config = dict(
    model='multi-label image tagger',
    dataset='rendered solids tumbling over patterned floors',
    train_examples=195000,
    image_size=32,
    crop_scale_min=1,
    horizontal_flip=False,
    translate=0.12,
    color_jitter=0.2,
    arch='convformer',
    norm='layernorm',
    norm_position='pre',
    hidden_act='swiglu',
    mlp_ratio=2.67,
    parallel_block=False,
    inner_norm=False,
    drop_path=0.15,
    patch_size=[2, 2],
    depths=[3, 3, 3],
    widths=[64, 128, 256],
    kernel_size=7,
    num_labels=47,
    init='trunc_normal_002',
    residual_init='none',
    optimizer='soap',
    beta2=0.999,
    learning_rate=0.0029,
    beta1=0.9,
    shampoo_beta=0.999,
    eps=1e-08,
    precondition_frequency=32,
    max_precond_dim=1536,
    one_sided=False,
    adamw_lr_other_params=0.001,
    max_grad_norm=5.0,
    l1_shrink=0.03,
    ema_decay=0.995,
    max_steps=9700,
    batch_size=128,
    epochs=6.4,
    lr_schedule='linear',
    final_lr_fraction=0,
    warmup_steps=290,
    weight_decay=0.05,
    adamw_weight_decay_other_params=0.05,
)
Rows from block 5 of a small multi-label image tagger, named by matrix and row number. Rows with one number belong to one neuron. Each number is 200 + 30 x the weight over its row's rms, rounded and kept within 0 to 999. All counts start at 0. After the name is the row's rms in percent of the matrix's.
After each neuron's rows are labels from the 100 images, of 14976, where the neuron reaches its largest size: "responds to" is what is common among them. Only what is clearly more common there than usual is listed. The data: rendered solids tumbling over patterned floors. In brackets: how many of the 100.
# gate: MLP gate (model.blocks.5.mlp.gate.weight, 336x128), inputs 0-31
# fc1: MLP up (model.blocks.5.mlp.fc1.weight, 336x128), inputs 0-31
# fc2: MLP down (model.blocks.5.mlp.fc2.weight, 128x336, transposed), outputs 0-31

gate.148,068,171,195,224,199,204,197,188,201,178,116,182,203,176,235,175,203,199,202,198,203,219,191,200,189,199,246,205,194,219,203,200,213
fc1.148,074,260,273,215,179,221,197,243,268,169,225,168,250,245,193,181,196,193,195,198,200,204,215,207,201,202,182,238,203,216,191,170,176
fc2.148,095,143,243,190,173,203,204,191,197,151,250,215,196,207,201,163,215,203,198,200,215,198,212,188,217,186,199,178,220,195,209,199,139
responds to: white object (65); count: four (47); its colour: white (27)

gate.277,145,188,200,193,217,236,157,202,199,158,203,221,190,200,260,227,200,215,199,200,201,204,236,202,181,201,201,113,205,196,200,201,203
fc1.277,164,126,199,216,201,187,197,224,200,267,200,242,209,196,199,198,197,198,217,199,200,207,201,161,209,197,223,205,204,186,198,202,200
fc2.277,112,184,188,194,200,202,188,192,199,160,130,242,205,201,202,198,202,201,203,201,196,201,188,196,145,218,159,197,193,200,198,185,200
responds to: light from the right (55)

gate.158,088,232,246,189,197,200,205,201,167,246,212,181,189,208,173,288,185,214,206,232,247,239,268,217,201,317,205,159,202,200,160,167,216
fc1.158,092,158,201,200,232,234,199,150,163,180,235,222,200,211,184,204,201,197,211,197,187,200,188,262,181,215,197,183,187,164,191,225,199
fc2.158,105,152,213,195,195,222,237,173,302,107,201,223,199,200,189,219,213,139,245,269,199,168,193,207,240,189,103,216,223,201,196,199,194
responds to: cog (34)

gate.207,040,248,190,186,171,199,239,152,231,207,228,205,206,179,202,190,214,227,204,213,160,220,199,195,200,226,219,206,207,214,251,201,197
fc1.207,037,187,177,198,178,209,198,190,209,229,317,212,204,197,267,180,64,212,195,195,212,188,170,210,213,291,194,199,239,205,217,235,233
fc2.207,049,200,224,186,203,168,202,193,208,191,204,198,209,190,203,234,152,265,200,200,213,240,144,208,175,226,201,204,192,278,198,197,193
responds to: cog (52); red object (42); largest object: cog (29)

gate.211,154,205,200,201,200,195,200,201,198,203,192,210,182,196,200,199,200,213,253,200,208,268,200,200,343,266,182,199,203,209,209,194,208
fc1.211,169,222,215,199,202,207,205,232,201,195,204,181,217,203,206,203,203,124,196,187,201,127,200,202,197,222,115,197,200,185,212,203,187
fc2.211,154,202,199,200,207,223,199,201,113,195,202,198,196,204,200,189,197,201,205,200,200,201,193,194,224,154,203,186,190,90,187,197,154
responds to: cog (99); largest object: cog (84)

gate.331,138,205,152,199,246,209,198,199,202,208,209,234,185,200,217,200,197,218,209,250,198,189,200,243,198,199,205,267,178,203,208,198,207
fc1.331,139,200,198,206,228,201,200,194,203,201,214,205,178,201,217,201,206,198,189,206,199,196,200,46,200,198,203,202,184,252,201,200,204
fc2.331,112,199,196,186,200,233,217,200,197,222,215,197,196,181,181,201,163,191,234,193,154,238,123,230,202,201,198,161,200,190,202,197,202
responds to: black object (76); count: four (48)

gate.172,093,202,212,201,202,204,177,231,196,228,192,224,229,193,186,171,204,146,196,209,190,275,176,231,223,201,202,198,184,194,202,203,231
fc1.172,103,218,193,201,206,188,204,233,199,222,201,205,212,210,175,194,234,220,188,157,202,208,200,169,206,159,145,152,188,202,185,223,203
fc2.172,116,158,189,177,201,200,198,205,233,197,249,91,199,194,201,189,174,225,222,180,189,232,145,245,210,226,222,215,208,200,175,155,214
responds to: torus (26)

gate.161,124,228,205,195,202,222,191,194,217,202,200,201,201,207,201,200,267,226,205,252,221,188,231,212,200,182,200,220,223,216,246,214,176
fc1.161,138,258,191,179,212,210,212,205,203,212,199,199,184,197,200,199,244,237,275,370,226,155,194,292,219,170,195,235,201,205,206,201,212
fc2.161,145,209,199,187,237,189,209,194,208,193,187,270,209,197,198,201,200,193,229,195,207,196,197,227,206,212,200,216,203,233,201,131,191
responds to: black object (98); its colour: black (54); count: four (49)

gate.106,091,208,176,196,198,184,167,170,197,218,221,189,201,191,198,232,201,214,222,199,202,236,207,146,278,200,194,152,159,200,143,204,201
fc1.106,096,233,207,271,241,146,98,205,198,192,183,203,207,189,169,205,194,204,160,195,195,204,201,170,270,198,239,236,202,199,195,200,151
fc2.106,098,200,187,169,207,200,229,203,149,213,129,173,265,174,198,205,184,184,190,213,191,218,217,201,228,226,236,201,198,200,200,203,243
responds to: cog (43); jack (38); largest object: cog (35); largest object: jack (31)

gate.279,025,200,185,200,200,199,234,200,203,200,200,200,200,200,198,201,200,200,200,199,166,200,200,199,200,200,200,159,200,200,200,199,200
fc1.279,024,231,183,199,205,200,207,202,199,201,204,199,200,160,213,201,183,199,201,200,203,198,193,200,200,203,200,199,199,200,201,200,201
fc2.279,030,246,199,200,200,199,195,200,200,200,201,201,200,154,200,200,200,200,198,248,200,204,192,198,200,200,201,200,197,200,199,200,198
responds to: blue object (67); count: four (48); cone (26)

gate.233,133,172,194,200,195,219,236,197,199,204,200,219,208,183,278,200,233,187,219,218,153,195,194,192,221,287,238,202,211,197,218,188,180
fc1.233,156,210,149,199,201,204,205,207,233,197,199,244,217,207,200,155,192,241,207,269,190,196,203,192,153,169,198,100,228,197,204,224,210
fc2.233,178,199,198,185,198,201,220,196,205,198,252,203,199,177,294,208,208,163,170,215,197,199,199,198,187,308,199,202,234,220,201,197,154
responds to: torus (38); capsule (25)

gate.297,100,206,176,238,193,207,201,156,195,189,196,200,237,210,269,174,200,170,200,117,204,198,238,160,159,198,200,195,206,236,161,271,199
fc1.297,114,223,200,200,201,187,207,279,197,195,136,178,196,199,213,196,195,162,169,155,199,236,203,199,246,203,194,224,258,200,177,285,186
fc2.297,131,224,189,72,166,196,211,247,183,158,100,191,200,209,120,216,203,145,160,211,201,192,205,175,289,197,178,195,185,201,168,202,172
responds to: chain link (34); disc (34); torus (28)

gate.269,022,205,128,176,194,167,227,198,264,199,202,201,206,169,202,202,182,253,196,173,200,186,201,199,197,193,200,211,200,205,207,196,200
fc1.269,025,199,178,194,149,200,193,176,220,202,200,206,261,65,201,201,149,208,133,194,201,213,204,198,197,225,193,187,119,202,178,196,213
fc2.269,029,200,171,161,200,201,206,201,198,198,200,201,200,135,200,196,200,272,193,203,204,216,203,201,200,202,207,117,352,201,204,200,200
responds to: light from the right (66)

gate.58,111,213,239,203,302,157,175,200,209,200,294,200,180,141,191,190,201,201,198,194,257,208,176,208,202,182,215,274,204,176,230,192,182
fc1.58,127,193,137,227,184,266,91,178,197,238,212,197,210,245,209,203,173,187,191,186,237,228,175,203,204,200,208,198,198,233,176,188,180
fc2.58,172,182,233,131,196,204,198,195,135,250,182,193,189,206,146,170,171,201,212,135,240,246,198,173,201,198,200,147,219,288,244,179,197
responds to: twisted bar (49)

gate.5,069,203,183,45,192,182,187,202,196,224,198,203,203,186,220,198,200,197,162,201,202,199,214,177,200,212,191,161,197,204,216,166,279
fc1.5,068,242,196,182,212,183,196,187,201,210,200,199,200,200,200,194,195,200,180,240,195,166,205,199,195,189,200,205,185,255,152,195,201
fc2.5,073,224,200,170,195,174,204,181,196,210,200,191,195,198,176,234,214,206,59,221,200,202,223,202,111,189,210,202,188,148,169,205,210
responds to: red object (43); checkered object (40); cog (36); blotchy object (34)

gate.9,090,194,145,224,171,171,202,254,288,171,197,148,200,177,209,184,166,196,203,194,227,195,147,209,202,220,165,191,231,209,140,219,181
fc1.9,090,189,200,115,137,200,186,191,197,196,191,199,207,204,193,252,187,181,196,182,200,194,198,214,198,201,198,196,203,230,191,184,178
fc2.9,111,203,180,221,225,215,199,189,197,189,247,239,203,265,216,195,194,169,203,249,214,200,215,207,189,175,198,190,193,199,241,151,153
responds to: twisted bar (32); cog (29)

gate.288,141,200,198,135,209,207,194,181,196,199,199,182,180,157,200,200,196,197,179,196,186,175,200,201,209,179,216,245,215,201,156,160,189
fc1.288,120,241,180,161,169,200,202,233,153,179,201,199,199,220,187,218,151,203,99,136,168,202,194,218,207,185,236,158,269,265,189,217,199
fc2.288,149,204,198,161,225,236,203,211,172,205,168,94,207,194,264,202,187,203,175,202,188,228,194,217,213,144,197,285,175,178,193,139,188
responds to: disc (74)

gate.77,149,185,202,240,171,235,202,199,203,137,167,237,168,155,208,203,181,218,146,202,187,223,173,210,243,195,236,196,186,160,199,199,212
fc1.77,107,157,208,201,204,196,197,209,212,200,164,176,203,202,163,188,106,200,179,193,202,251,156,168,232,197,227,241,178,320,181,208,234
fc2.77,151,193,277,229,207,196,199,198,191,196,177,189,223,191,197,209,198,197,202,216,200,205,213,201,199,205,228,218,213,197,204,203,243
responds to: cog (77); largest object: cog (69)

gate.74,077,204,229,207,156,200,187,199,154,181,194,200,158,216,194,221,213,183,167,222,168,327,191,200,232,209,201,195,189,247,193,200,191
fc1.74,079,208,301,200,194,207,214,190,181,170,200,194,226,242,200,180,127,195,255,99,209,199,201,206,213,202,178,183,204,257,184,202,210
fc2.74,081,231,204,170,211,244,209,200,209,254,323,198,181,209,152,232,203,200,226,146,197,251,199,129,199,269,227,220,201,196,217,198,199
responds to: red object (42); jack (41); star block (29)

gate.162,114,200,122,194,200,198,204,132,199,202,156,198,199,219,199,206,216,199,201,216,202,200,280,188,202,215,220,207,199,212,159,218,220
fc1.162,124,200,116,199,189,198,200,199,211,208,197,199,201,200,196,200,190,199,260,201,206,196,276,199,201,221,208,205,200,209,200,201,201
fc2.162,167,201,200,200,199,205,200,217,234,164,242,200,199,219,198,180,200,203,188,201,202,195,259,200,266,199,195,200,204,282,34,203,197
responds to: blue object (100); count: four (60); its colour: blue (30)

gate.177,126,174,130,188,239,197,207,249,159,191,184,190,256,230,274,161,199,185,132,199,177,190,220,218,220,211,197,145,188,195,210,198,235
fc1.177,125,206,224,228,171,159,188,190,280,193,202,221,166,198,187,234,276,200,217,269,233,222,142,170,176,161,217,229,214,194,178,197,148
fc2.177,143,178,113,235,216,203,170,173,201,200,210,210,208,180,97,189,222,165,214,274,215,264,149,194,200,150,191,126,207,192,158,178,195
responds to: disc (32); dome (31)

gate.278,147,207,193,202,194,200,173,208,200,199,179,262,291,240,207,200,203,201,210,192,200,209,205,202,291,306,189,199,201,236,200,160,198
fc1.278,135,212,197,209,199,197,197,230,212,197,110,99,194,193,213,211,201,197,230,201,204,176,201,198,203,98,187,187,195,184,200,163,222
fc2.278,139,191,115,207,167,200,203,164,124,186,280,209,191,196,218,201,198,197,229,198,163,205,201,198,205,200,231,237,200,75,188,201,166
responds to: torus (39)

gate.63,007,200,200,200,200,200,200,200,200,200,200,200,200,200,200,200,200,200,200,200,200,285,200,200,200,200,0,200,200,117,200,200,200
fc1.63,007,200,194,200,200,200,200,200,200,200,200,200,200,200,200,200,200,199,200,200,200,200,200,200,200,200,200,200,200,200,200,200,200
fc2.63,006,200,200,200,200,200,200,200,200,200,200,200,200,200,200,200,200,200,200,200,321,199,200,200,200,200,200,200,199,195,200,199,201
responds to: blue object (53); its colour: blue (33); cylinder (27)

gate.230,156,197,197,200,200,240,201,204,132,283,202,256,157,240,171,225,200,223,204,199,203,199,223,197,163,198,201,204,193,204,205,70,249
fc1.230,170,193,195,200,199,185,226,201,202,200,257,196,194,178,198,182,200,184,210,199,200,173,209,174,200,194,182,200,199,274,201,152,214
fc2.230,131,197,194,199,195,298,204,158,222,203,176,204,195,242,203,215,216,197,193,206,199,200,184,198,202,201,252,150,201,203,132,199,200
responds to: white object (84); count: four (50)

gate.235,138,204,186,212,202,200,186,161,169,207,191,233,200,200,182,199,206,118,204,203,212,249,188,224,179,202,169,198,184,193,187,137,185
fc1.235,102,194,204,186,241,261,200,201,183,201,202,212,174,177,247,199,229,162,206,201,202,292,171,184,195,177,239,198,114,200,236,198,208
fc2.235,163,198,191,192,153,196,189,194,210,201,201,215,200,174,214,213,200,196,176,213,196,197,200,200,212,192,207,206,210,224,207,196,233
responds to: twisted bar (47); star block (28)

gate.249,087,191,228,220,210,206,171,170,178,195,192,196,200,201,178,197,182,206,210,201,208,216,222,201,200,233,204,196,199,200,191,190,249
fc1.249,091,207,200,191,201,173,206,258,207,219,204,200,207,205,220,254,231,188,199,203,179,201,173,200,240,103,200,203,175,201,185,198,200
fc2.249,107,244,190,199,228,279,196,261,173,198,216,174,199,194,256,193,196,169,198,198,201,183,196,199,153,251,208,192,204,198,192,194,186
responds to: white object (42); cog (35)

gate.81,053,54,201,187,304,194,189,187,173,197,193,248,200,332,177,199,161,204,201,200,233,199,196,201,198,210,210,199,193,206,195,247,215
fc1.81,048,216,178,199,162,202,222,224,145,197,202,202,186,151,213,134,198,187,185,228,180,206,189,199,192,189,164,199,158,199,247,242,196
fc2.81,049,195,200,265,221,95,204,297,203,165,178,178,221,166,174,186,217,247,229,258,202,251,179,176,168,203,205,155,202,222,180,220,201
responds to: jack (27)

gate.103,088,221,198,178,226,211,200,229,228,240,197,198,234,184,227,216,146,310,232,217,221,234,209,227,220,196,202,175,226,219,200,154,191
fc1.103,106,254,242,204,227,218,200,199,166,217,205,196,202,201,190,179,195,162,203,235,200,176,162,209,230,199,195,191,228,190,201,226,229
fc2.103,121,200,181,166,214,226,182,170,178,206,214,192,275,209,241,221,184,206,250,212,209,164,197,225,202,194,203,208,179,228,176,197,202
responds to: torus (56); largest object: torus (38)

gate.131,061,203,197,226,200,205,191,202,200,197,206,202,231,200,224,199,204,198,196,199,201,204,158,200,179,202,188,202,213,182,203,193,197
fc1.131,072,200,200,103,234,200,199,200,223,201,128,224,212,199,198,212,207,154,199,183,200,209,221,198,200,210,198,202,223,202,182,198,196
fc2.131,065,195,137,201,152,142,257,221,212,196,244,197,211,189,198,228,210,200,187,201,197,218,200,200,223,184,221,199,230,217,124,203,245
responds to: count: four (50); cube frame (25)

gate.48,119,247,215,250,174,187,203,250,235,194,208,205,131,200,226,199,194,168,199,201,218,202,198,199,122,191,202,156,200,188,167,256,170
fc1.48,104,216,212,259,211,182,198,198,169,263,211,195,190,205,103,229,192,208,198,188,197,213,171,181,190,208,200,190,256,210,197,139,245
fc2.48,128,179,201,200,199,178,197,197,151,198,200,258,172,225,27,165,147,198,186,183,199,217,217,202,218,194,194,200,224,193,200,193,176
responds to: jack (31)

gate.73,176,153,203,198,197,173,202,206,178,41,188,201,265,196,163,200,200,214,200,209,201,204,201,194,202,201,204,206,204,201,201,200,195
fc1.73,180,181,195,197,150,204,199,200,191,377,192,45,201,201,197,202,202,199,199,201,200,238,184,201,200,206,202,204,200,200,261,199,207
fc2.73,107,200,192,197,200,210,199,190,226,196,194,326,202,198,196,225,205,230,202,199,168,175,214,181,197,202,196,194,220,203,202,200,197
responds to: light from the right (81)

gate.34,071,215,194,161,209,192,209,164,200,209,225,209,124,265,203,207,205,205,220,116,194,202,265,203,209,201,195,201,199,200,227,177,200
fc1.34,066,280,197,224,162,173,68,196,202,210,197,207,210,185,204,198,206,208,202,201,202,201,200,158,220,200,183,175,140,189,194,185,215
fc2.34,080,223,210,192,194,197,171,191,155,210,201,188,194,217,136,190,219,208,195,199,212,190,190,215,197,237,176,140,197,211,200,200,179
responds to: black object (87); count: four (48); its colour: black (26)

gate.245,141,217,214,201,204,200,171,207,162,220,216,201,209,210,196,200,177,199,200,198,199,171,211,181,272,199,200,187,205,151,202,174,212
fc1.245,119,194,198,105,289,186,200,200,200,202,212,227,184,199,201,202,186,203,189,194,139,196,162,201,196,133,201,160,226,182,265,189,201
fc2.245,140,206,199,115,203,190,142,210,223,203,284,200,200,201,320,196,198,186,198,195,198,184,222,191,221,194,208,200,201,177,239,212,210
responds to: disc (36); star block (33)

gate.312,121,197,197,186,200,202,199,186,192,196,211,207,201,197,237,211,230,181,182,205,207,199,204,198,272,200,199,175,197,210,259,201,197
fc1.312,138,211,203,202,200,199,204,220,167,198,202,203,192,204,196,198,191,245,204,187,199,296,198,199,151,201,200,200,215,214,204,200,197
fc2.312,141,197,202,218,200,204,199,222,219,190,206,219,200,200,209,200,191,206,172,195,203,198,206,279,196,201,201,259,196,190,201,197,175
responds to: light from the right (53); capsule (25)

gate.167,091,203,267,179,174,245,201,154,222,203,136,199,221,200,176,200,191,194,216,247,193,269,198,200,209,184,199,238,287,263,205,216,210
fc1.167,089,193,200,199,232,202,243,197,201,252,185,179,233,193,101,195,202,203,211,232,211,198,247,157,243,222,193,194,196,185,201,154,203
fc2.167,098,202,223,196,199,190,226,214,198,199,192,236,200,248,177,187,217,197,188,184,201,203,253,200,206,198,206,188,229,211,202,228,223
responds to: cog (43); green object (43); largest object: cog (31); jack (26)

gate.72,096,200,216,196,205,201,210,202,203,217,178,155,200,199,180,209,224,221,185,215,202,204,288,178,197,174,205,233,192,127,207,217,182
fc1.72,106,176,199,192,207,223,225,202,188,156,210,261,233,269,223,192,178,192,212,203,196,179,213,199,225,199,109,188,176,162,197,181,201
fc2.72,113,205,221,212,228,245,220,184,182,222,204,199,206,208,173,193,196,180,297,178,126,197,201,183,198,196,191,183,213,204,180,192,106
responds to: red object (52); count: four (51); its colour: red (35); bumpy ball (28)

gate.110,133,194,200,199,200,181,176,291,200,200,47,266,200,203,203,136,196,209,194,207,185,155,200,213,197,166,128,206,197,195,231,173,287
fc1.110,153,204,237,206,156,204,198,189,312,200,278,199,199,191,182,204,200,93,217,183,203,212,201,209,240,221,204,161,201,256,206,216,199
fc2.110,168,222,201,201,198,195,197,236,143,198,124,195,244,199,200,201,199,201,204,221,196,139,198,207,205,195,163,201,191,190,189,193,204
responds to: torus (65); largest object: torus (52)

gate.128,130,89,210,189,199,226,203,230,200,195,248,242,178,180,215,205,201,189,200,200,197,311,197,204,195,200,182,195,205,234,205,202,202
fc1.128,099,197,210,159,232,229,199,199,213,216,240,197,181,169,206,207,198,142,206,176,231,234,196,219,199,203,190,187,207,193,166,200,206
fc2.128,131,182,206,203,209,208,203,199,206,202,206,182,197,200,192,199,210,172,288,199,200,229,181,200,138,197,198,200,215,196,199,233,185
responds to: twisted bar (74); largest object: twisted bar (26); star block (25)

gate.163,125,165,199,206,201,185,155,202,196,200,200,200,198,198,203,197,200,202,202,204,201,201,195,200,236,185,175,194,203,198,200,156,274
fc1.163,120,202,194,213,207,200,158,198,258,191,246,160,210,206,200,208,201,324,195,189,203,252,172,203,196,220,206,192,171,210,202,200,201
fc2.163,129,227,197,203,273,205,205,147,211,218,199,204,183,189,202,200,186,266,202,205,198,194,190,200,195,230,207,206,193,195,200,214,198
responds to: chain link (26); tube (26)

gate.326,143,204,161,200,214,200,202,142,213,201,144,229,206,199,205,213,224,202,198,202,191,193,201,189,198,233,201,214,196,200,226,199,206
fc1.326,182,203,134,192,200,199,201,185,209,218,176,234,220,198,197,211,210,204,193,198,137,200,201,191,217,214,204,200,177,206,206,201,204
fc2.326,118,202,172,196,211,202,196,195,222,178,219,191,204,194,202,157,207,201,207,174,191,204,297,203,196,202,261,110,200,190,87,198,247
responds to: blue object (96); count: four (50)

gate.60,154,174,200,201,201,196,206,175,142,200,183,200,209,214,201,159,193,197,228,236,199,200,199,210,198,81,202,214,200,201,106,46,205
fc1.60,167,199,199,182,195,204,210,207,200,198,207,156,203,198,200,230,200,204,208,201,202,137,201,194,207,200,206,224,231,193,197,104,206
fc2.60,112,194,201,193,172,185,200,184,195,197,116,215,229,178,200,195,215,200,199,200,235,208,210,201,165,207,177,199,164,209,189,188,196
responds to: white object (93); count: four (47); its colour: white (30)

gate.64,120,201,214,208,232,179,200,236,93,211,148,241,268,199,171,201,202,181,200,174,198,159,192,196,201,200,157,198,199,175,196,180,210
fc1.64,136,214,206,201,220,186,233,173,221,195,181,200,149,199,188,171,170,244,186,183,196,256,200,203,145,113,200,239,198,197,235,190,207
fc2.64,185,202,213,197,205,160,224,166,219,193,195,240,195,206,200,204,199,208,199,198,197,128,198,173,198,188,192,283,200,257,218,286,164
responds to: chain link (98); largest object: chain link (44)

gate.138,078,199,247,286,178,214,195,251,184,202,201,195,205,205,201,200,200,120,161,256,191,277,220,201,198,190,181,172,202,201,185,203,193
fc1.138,073,200,203,192,200,248,198,199,203,318,155,195,219,198,205,184,217,251,201,201,195,206,151,198,203,211,210,223,201,196,197,191,196
fc2.138,083,206,201,199,199,228,203,221,203,181,204,250,222,199,187,204,199,151,233,232,193,199,191,203,210,178,199,200,202,198,200,251,139
responds to: red object (45)

gate.282,125,211,206,234,199,196,203,204,201,201,231,198,191,167,199,205,200,199,243,201,200,189,200,196,200,207,202,198,199,191,192,140,190
fc1.282,121,142,199,201,196,199,194,208,200,207,201,199,200,182,205,200,200,202,213,214,199,153,197,200,193,215,200,200,179,166,132,135,191
fc2.282,089,262,218,214,258,330,174,200,211,192,52,196,212,195,204,203,221,210,101,204,205,199,166,193,117,255,204,189,198,179,200,200,201
responds to: white object (60); grey object (43)

gate.143,167,198,217,214,208,198,202,171,191,208,200,226,204,200,201,198,202,200,247,150,196,217,204,202,140,198,205,201,202,203,265,272,210
fc1.143,155,211,196,197,147,204,201,200,204,200,193,200,200,209,206,200,181,192,183,210,196,206,224,187,130,202,263,199,198,253,201,198,200
fc2.143,177,52,207,202,196,220,200,192,179,184,201,198,183,194,283,152,205,166,200,197,196,188,191,196,198,200,202,212,207,207,194,200,175
responds to: jack (58); cube frame (47); largest object: jack (37); largest object: cube frame (26)

gate.105,124,113,110,202,210,264,198,218,202,214,199,229,199,274,249,136,183,198,190,204,202,263,140,230,174,190,178,218,105,239,186,195,162
fc1.105,115,271,232,151,199,178,217,228,195,182,202,216,258,148,199,138,158,213,204,200,165,200,220,208,198,212,202,201,284,222,217,264,256
fc2.105,127,307,253,201,203,216,204,237,136,198,193,220,205,182,294,195,189,196,200,194,190,190,228,205,200,178,208,201,210,274,190,230,201
responds to: teal object (41)

gate.267,006,201,200,200,200,200,200,200,200,200,200,317,200,200,200,200,200,200,200,200,200,200,200,199,200,200,200,200,200,200,200,200,200
fc1.267,008,200,200,200,200,200,200,200,200,199,200,200,200,200,200,200,200,200,200,200,200,201,200,199,200,160,200,200,200,200,200,200,200
fc2.267,007,200,200,200,200,199,199,200,199,200,198,200,199,201,200,200,200,199,200,200,200,17,200,200,200,200,200,200,195,201,199,200,200
responds to: count: four (47); black object (43); blue object (40); egg (34)

gate.170,195,201,70,200,201,200,200,294,201,224,196,201,197,205,199,199,185,188,201,200,320,259,197,200,193,239,233,197,148,202,204,208,161
fc1.170,176,200,40,205,202,202,199,192,220,259,149,201,199,200,205,223,192,186,257,197,202,217,200,194,182,261,255,200,200,211,159,202,201
fc2.170,159,200,201,200,206,197,182,222,198,194,284,207,200,210,147,46,204,198,191,192,211,200,201,201,213,195,199,221,95,196,325,205,170
responds to: teal object (100); count: four (55)

gate.308,099,157,201,200,200,196,200,200,200,198,200,199,203,201,199,200,202,200,200,201,200,199,200,188,199,202,199,268,201,199,200,201,201
fc1.308,097,181,199,199,201,198,199,186,199,188,200,200,200,197,197,205,198,200,200,200,200,199,200,199,199,206,200,231,201,197,200,201,199
fc2.308,081,201,183,80,213,201,185,193,196,199,203,200,190,178,201,196,177,196,198,204,199,195,204,200,204,220,207,182,194,201,193,210,212
responds to: light from the right (53)

gate.289,158,245,199,200,193,197,145,205,230,201,208,205,201,177,144,296,160,326,217,243,250,202,197,195,195,216,201,71,201,195,200,206,177
fc1.289,154,185,181,203,183,202,183,219,250,201,84,191,211,179,201,200,216,248,200,213,225,200,117,146,181,143,191,199,206,192,181,199,233
fc2.289,140,205,167,183,195,199,201,203,132,232,242,191,212,181,203,216,225,176,190,199,200,221,199,228,200,197,237,200,199,220,192,171,197
responds to: cog (51); cube frame (36); largest object: cog (31)

gate.240,064,215,202,214,201,226,196,256,190,201,185,201,202,200,255,200,229,178,281,211,186,191,203,204,200,217,200,223,193,203,202,191,182
fc1.240,069,198,198,186,197,222,237,234,180,209,214,212,200,198,152,200,200,167,183,231,198,208,198,210,229,231,193,197,193,206,194,196,291
fc2.240,071,167,196,196,209,253,210,229,151,181,199,180,200,200,201,187,199,199,201,198,203,157,207,202,206,199,207,199,179,195,192,192,202
responds to: chain link (27)

gate.33,251,249,182,176,231,207,198,190,207,192,217,199,199,200,235,201,200,192,200,241,163,197,186,198,200,200,172,181,144,141,214,177,153
fc1.33,128,172,219,200,200,190,249,139,206,198,198,187,202,197,142,197,198,165,214,196,203,182,197,200,198,195,129,195,110,199,186,201,165
fc2.33,163,229,184,259,291,199,174,165,196,192,216,262,192,201,227,164,213,196,231,163,224,188,175,202,206,195,178,205,154,190,210,200,216
responds to: light from the right (52)

gate.280,165,178,243,203,184,170,181,194,208,208,238,216,198,201,202,200,257,207,247,200,202,200,202,200,261,200,208,122,202,183,199,214,156
fc1.280,229,203,201,198,216,200,190,188,203,202,195,131,146,200,200,210,198,29,199,186,200,217,203,219,106,199,187,148,206,199,200,196,200
fc2.280,121,271,200,200,200,199,195,197,190,238,231,205,190,221,114,212,202,169,206,192,206,274,197,196,186,150,157,179,198,199,198,231,148
responds to: jack (68); largest object: jack (56); torus (28)